{
  "horizontal_flip": false,
  "inner_norm": false,
  "optimizer": "muon",
  "batch_size": 64,
  "epochs": 5.5
}
Rows from block 4, named by matrix and row number. Rows with one number belong to one attention dimension. Each number is 500 + 40 x the weight over its row's rms, rounded and kept within 0 to 999. All counts start at 0. Numbers have three digits each. After the name is the row's rms in percent of the matrix's.
# q: attention query (model.blocks.4.attn.q.weight, 256x256), inputs 0-42
# k: attention key (model.blocks.4.attn.k.weight, 256x256), inputs 0-42
q.113 098:483437546522452538491459545493575550524496459513525488531526492543497437546516469503528506483475541555509551481512483447514548563
k.113 100:525513443517474500514527518582499546437492480562486486492546485481503490452459519515477528448487535519502512577427568519507584455
q.114 104:556500531479574476502554555479423450545457490468464462438556479544466477517523484522476455449434469553485525563464496581567531551
k.114 106:460455444488536498415452560526520551446505501485447476524491451550513522527564514488542521444570507483489488491506558554451529487
q.115 102:457497513556473492512466517547446545427509548499549530522511434519430483527498543509507506454480453552498482488582511517499497557
k.115 107:483483483450533461530472506491500514502533474459479481485513549549547486446507497522500434536559543526481370489453478496461453468
q.116 103:524443403477536524518535483485498546513473529513424564535464478476532542529512520511582512572434449501531467475464550535435495489
k.116 104:465480514429444506456472469435553507501492511530459528490524505456508483523529534543532458519415470572470454455542519481487523419
q.117 105:509448542463447521466496520513507533476501501500549561462512481530518546533558525442500508523477488499476485490522538473571481459
k.117 103:490475499498536532440497439536501432477507502553530531479522497480482568510555513466484489530485411451488503491429579460503547492
q.118 100:499532571477537478456589385521438533441536415524520438529579494574503488500522525474509503554536475504512520514535496520535512534
k.118 102:555504518441524411493491451503543423550469464525432512494542505504423543481531475546596487481506476443515479510521575509553623582
q.119 094:514520570411525520501539467486501564430480488472505538516567543555519387609477475502571582522483569458490514525500540460447492446
k.119 105:433531522527506467488516478507448445509467474395446480480575490515508452435508534531490512527465433451453499535519462553463466470
q.120 099:511497459519491492444604516508523488497465572494535424519467519501472481454438537518486464511456569563475452496529506417509500517
k.120 104:445517512532451480517555480426481511553504556542491477489515493513445540500538533496573525476498442473505471545496452474505531488
q.121 099:496544530468530591475474503485537440512507411484493456466464513493465475499465520497553526511497478505482490440522552577534603489
k.121 099:499519450495463510613519581547479523545486488407488509488415499522479472579560488551551568559469557562453465532511491460529435529
q.122 091:493481569412501550495491477446494503537532498520505508472496538526482457505440502476530572486444486537555498476487468510522472452
k.122 102:539506558463482523509427505510525495482493416488469504496481434465479461463493384501534452447536524448438494548468466462476555548
q.123 103:513491573460487574449506536478554506516503499499469492494487562496565509517499504510501532501422468539465489430569532509436490500
k.123 100:472534492494462610493524462487505543450473448447505536519514429479533508429481525562542555500477483473491434560539478499503491455
q.124 100:545445497428492508440451535544502581477489527535448512461495514498507536474439493501462478452510548507437520572547516557515507448
k.124 104:582477535489499504524459474461541522510500497443519547480523539472453463559501453521449533518482531551538491521496518520487492480
q.125 097:494510479525511523503453568412491431555535477476540601543400464486497499448498485519496421476543509384469516517502502451484538571
k.125 102:528509500511491442475486486497437511590461513407551457523469483484542588501585532506499578472536467465419492498475479488492540546
q.126 103:451482509437493509538468562475497504494565514480442441531450493586546543472494461481544482517543460541487509452481535536492439536
k.126 106:509542571535514473480503510572532491513433472520457576497502598532522490424558505494477518539543506486518479477522499460450558453
q.127 106:459491485513466494485527542518406521521512494481531536500478504434554464426454530452520469480516560458480472499506436512545426471
k.127 109:514558499559491418484469501567546502551447457514480481405555448493518437527450456497568477524457533467539444547462502536493421477
q.128 092:532484479469529582502459488435417484501452528479466508531523463497499462550603525543519523528508456552539514482507508500472491469
k.128 092:469571573512513527532472500449452513505484437518381551490561433492464523477538508502521451516492508477490459513416463503483530535
q.129 093:594500483501502547410466487498507527427498520436500552532458478489507472460509424508533551497535433579465535490489520481493481457
k.129 097:483518475491455505511372500425537537487548477433517532486507420628465501516493564475490536477541554456481478536491488494490454507
q.130 094:503475451516447566496495478491554456503517503474501544528461516504472504479575565521596529410497478600485459485506419427455549529
k.130 097:536423439492499549558454511465511490496495519517493524471392509483467520562500501526478511462539508440506521462458515520515494536
q.131 102:506544512533490447484511474417555526363497517554482496551498483548400445498498437486436446469530537484576481536461539442498475496
k.131 104:556488486452518474506483519470571567528493475556468537532456532521495423530515503553414456458493571501501529542495546552442465522
q.132 094:516478462449520559551451558591455457458484566455517493496470487519577565506448429476471501506508453534477457494518560495403488483
k.132 097:527398490465507529520495489567556439527474505502420467546513502440431502448412580476539474525452446537518566544497521537488477505
q.133 098:455528498515454496543503453581496523470519481513452464439483532397458467470480573559512510533557485545551526533531474442509547517
k.133 105:516537535523584509422536572462502441452492568500508470518480551530537532504560482504484460480493531531483453576452518496467518409
q.134 091:458494453512451449435495588560509449522482473507535534564475519522431428513543492533504452476582514428494443497534515454451496478
k.134 101:492508461503446536524491512515486460507473520438506516488488503451513466482518481485580445502464508537499490504534544514503515443
q.135 094:539470463470532410506494503458466485525518603538468426535501516485537492515517552477470511510551452523517456436459542538555492442
k.135 096:506499488453490498503470518458472532522499550514498506512441600451500528416496526523475553484472486512435545517460482521462520429
q.136 096:499501573522543432563490451583571509466558526466453484506499527538584566507492525492491522500489469484459532571505436474576490496
k.136 093:539522555500517464501509546486508516483450536512440533553486509527483565531435507465464469479490552425467481574494546467539482538
q.137 099:473434471416536513561558432494519485491450486549547525511524477438523486490431531505438456537440535486518547425503442440550440483
k.137 106:558484524572480453439473538462523517540494430560497430462548463497501467464481529499561471480518507556540524501557480491529528528
q.138 099:464398481501422499506413521457511464460517479563480478528510471497522437524491536531434543471504548483494503507496401459486466435
k.138 097:531537498517420498584462442460471493483489495547480474514543555518478507454452491495523445536525526444500499473485461473475530545
q.139 093:548501530504427493552522579459511443534536517539491519472538539466393478505474474485497476488508494566545571589481484574528524467
k.139 100:518532518500561531534546554496492496559481494445493543415533512510536545476479400477429444457531530413570476448483487516503545499
q.140 097:482488505542489455516418462516497520462468495493479528494445525540516450512555442473499544527593475484521546436545542485480476541
k.140 102:521447529474578501491360481530506495461612498527507589483569520554488456542548511545501420526495565439449497499595547533526446541
q.141 090:578446427447469543570469515474496554519499468495413569411507568559491553445545423515447513558502489547507412474492592518552485483
k.141 092:542486469518554509467464495505561523518596540453486527526435507470504544439511454554438454508506493528526435460551483537540504454
q.142 102:504538505521512487513505552518526472423545460571510516525469509565452494495444518480542442508437554569475517486548503528535592522
k.142 100:578472462515568467583449446502465512499507523474523487483477527595486488510518596515459436552519532506545496521509485488465578500
q.143 098:548495565485440523464472516523528461556485481487570491463474533513445559516573522592492517531530516468522442482563498515439562444
k.143 101:478495478510473469529506489492555485548434514567562549523459460511504497518444520525458512424506495417517473501470502535441522492
q.144 094:506459517467496514542515505580508519591459532451540509514458512518455537504478446536532462540509514524520486465438433542482479455
k.144 095:515532484506452442511527467489501473517493582454524532481477494541543464443504497553526480507484562502497539511492464601554462502
q.145 103:493463484543432548501476413514476519482515490550475511503527477418436460461583515524525519448479444569392570574473476542550538513
k.145 100:505486452535471544415492515508509421522499507511519533485533484491473551539514540495481520512563465506501519482481520513542479510
q.146 102:466505472504518453421456469495526440495515468504529460501488519536483519459582418490543564552493496420530527475425566557446487471
k.146 102:451536506535462514541528496449530449513448415463473448529459536460601474495522495568490480510473515573533553536496534452459496448
q.147 098:478505503472499520483475480432568487503454489523446524524457560451533507443436477480508553508542525498500613521501544470406476466
k.147 102:514575526536543477421460476479503523476451495520529538516492488503522488481564512400503564466564453471568493484458531526513526523
q.148 095:510384623518543468536504489485529469451456491472552492549428482425488498517493409514467492466490526548513503521542474516454536556
k.148 098:474485531489476550580516530542477496454570474442539490485556478550490478564422556423529511551448445506496496533523456478564511458
q.149 092:491551504523498575500515537540469426462489491454474510523465518542397486508518499534449467464502536488479477469465524511524428451
k.149 095:501471485478422537578499467429460448455521459569521577518442462526508507526495418478504440503485440432493561475394461432525540513
q.150 109:514543570490466498486493525530485520494504467483563492491534486504511465488444533534516490512457462459509477536562464519476604471
k.150 101:484426584484472475513551516498424490494437479530465508435516460510460521458481507467495474485513460517617446516510509564523475503
q.151 094:599493484484441545511495447480510493438474564539483481498517483411501498544568478581504524476488580414541464469474440540468395483
k.151 098:521479462512502530483510514526494482458555471529527484530473517501616412445470536471479478500518540460529431470469495480528487539
q.152 098:557505494486503507458537487526513462491490480568512584439520474525584505484568518476577481580491509470494527527534521469558414538
k.152 095:574450433534497451580552521521419536519439445494477506493509476527536429494523495510538564525501470484451565513502497514511476518
q.153 101:488460549516487558520491462510519452532390539449531505442504568483524453498390463539499535551510556517429458518522513469497408481
k.153 107:465551499548459474445512430478504481475491438474455461482487512459539467502523504491577430477438477486537502491511507536425567530
q.154 094:535485474485473521539529465453465535451451512476452465461516528569515462502507549536505476461544515471515538488448523466441419491
k.154 099:519539577576567510450528481476566533524479501583527543536559506494500466456526545490445535460408482459564493581509538500532534476
q.155 098:479556515477433457475501475536491430513521525528511434515466431503443548502492577549523477533483507485514497496467478485490443538
k.155 096:569524565452480441502491485512504522516574437428487548483506509462485480483527506479522489555467469491546479503490539551503483539
q.156 105:457471527467457505478541497457500443588474502487512523509482524490526508505517448446510506479503487470440448542541558504463455562
k.156 103:503484459497498459552550543469420428518582536541529508513484561507491524536424544531465477502475535488490585553462536490505495518
q.157 101:543510494503443490464496578466538494511583476514467506492480510472451464490533492560525490496458424495469553488445488512497438459
k.157 096:484546488480516498487549558515540491470498525491565534576493456501535443478472529472500502510526491490528484508496543501506530447
q.158 096:536479449516495510447493448453502457497474516423524482498494465526468484451485495488516510552538444510571548531409489470427522534
k.158 103:528529520446494495511499467447574492448522493488523489415537450506543571567541526480478485513479448488516540530497460445488456484
q.159 099:498536499598463480528460521518470432469488551531532459499528544494540557514541480482480466529450495547562477518535575506440468508
k.159 103:528529498473512487478521516485508505469541555454545508480477559512562545522537524530492554496426493459424496523534518539535511533
q.160 091:539405514547464515450464458474470461471481476482498519512566468503460527493483466461468466538511483487493456524437498503552489500
k.160 096:507500502508446464463485454502556536448518472462576531489462537468562477518459584493564504474485489401514515524443515506494577552
q.161 096:476555507509519469522513514487478527543498522489490400512475483480495528525528526500453524454574463470483499470483543460455485557
k.161 097:571433474546542468474506481585544546513427488579501488520479455532449449434480480511612511477486463433448496464425444530498488480
q.162 100:479508487399560433477459551508510504459557503470537479499473509525449397451467515486462465555435454458493521518455536542519502564
k.162 095:530524539569513455430481579589525487509513400564542498477544493525524487553451520495518484476514458565432458447465508546511493514
q.163 090:418522537548509533538541506529475437571498474491485500447428544473523519495434544438473496495497540446523502591505495468485457489
k.163 097:475458501468489562556386547508522545584560509463557532556506502509499505415433470431453555535500457513480479499555523522505501558
q.164 093:552511483507480532545550536485539479469486510574455549519449559488512571467468474478480492475490522486515518464488462400558494497
k.164 092:533493438578487480491487540465476598522468512538463502488522538525415511472445503503446554544531494523493547558489468470510514448
q.165 099:502555495513484504514498465418537473512484505448511485479452474510529486551432532506536541481555577487598514499500488536445469438
k.165 093:499512479420416516500573538475440512510492595488551541529500483515502479504475529527489487490555461536539534475467416434510546475
q.166 093:505477466511520562492562459486474471493518610428486476510528543535459447520558472540472517493538530501515476545529509499488473520
k.166 100:519461497529456554468533476571464492461503487474498451462446532492472510492500522490545491517482493531429497555496537415460466393
q.167 099:552449523432506502534499539430515510513482526481491529404500523528427441556508518489484409431561494481529491512520488500470513469
k.167 102:512458580456487512482505550538481480493487475538472479466513488445474537504468452500571515487447456469501513552405484490465539529
q.168 098:482556548558560504499454548491428509523544481517508490543568448442516494510463454530525448484430527474519529553450532458555417532
k.168 095:517453506493489469592472520447512537515564520476483500451475414443419486482491532496531430596576547484485531529521458524486443495
q.169 088:504521549484470492483484474516545455508497486443435485553531524428539471504446516518518489537464573490535463531441547554542504414
k.169 099:557477552443439477493471485516483520535512464475506454494480438461501489578496546541495526534494473557460514539510511539497507483
q.170 092:448496497539513456469554443477558566510463560494476555516392449512573465430497527578512503455502551535496486542544504472486508466
k.170 093:509522462527571503512517456429480557536495492535449451507529508517468572473504527494481460497505521505480428546503396479514453441
q.171 098:460465484497457491556474525509482576496555487526448439547455516405569461412488538462551489401452416571541501517487454514527489482
k.171 099:482524570516524572490465510459536451476485570395413450551509548472554485518499496475508474541566404527529486521534457483494453525
q.172 097:520560516447510540517548510483514564488435490445530531463435555420559482474569471482479415529545539491485433477516456534448470558
k.172 091:554498487433480546580476520547494537526527486470528552485536418499520524484435530508412518471544515545526535480529463389532483596
q.173 094:506512474430509453520519516565539499575486476484573553508486493493513508561532508479569516454491437526453526460523590503526453494
k.173 103:543491510506504510503543431523479558508498460462585551532518500512528483570480523515541455469509463564482542533492429611539437536
q.174 102:439505569565443492466478538565646484478532501416469530451500533532463540509500454471532524449454443566548443518494517465467462484
k.174 102:496480520454464520442439442518498522478518462498498471485489550502477538552517484488420503533523490563503461528519539444470448526
q.175 084:426469508579532467497495427488481487515485483452468542536552456490531556565449464458463502450474426506511534531530531573466462431
k.175 092:426547468494449538539495551471500515481451491405472454542483530499463522558444609519523504514479520474557494476570539498485485511
q.176 099:491531449493493478477463511467525522458481520559439489513469516489505385470402493546512482513525470476542531554494508474479499461
k.176 100:517481517490494427455534483523485523466506439484570533591493453442463514514486473524503466455521454540504501483468477499605580493
q.177 094:465518550490453490461461478537520485523486572532489515493475503485480530564482461571492513438507484535483566503490480489479506539
k.177 103:502487522511536473477437469548540518492473539524521518540423550496505499467509457511561558485501482516535455488490520414455519461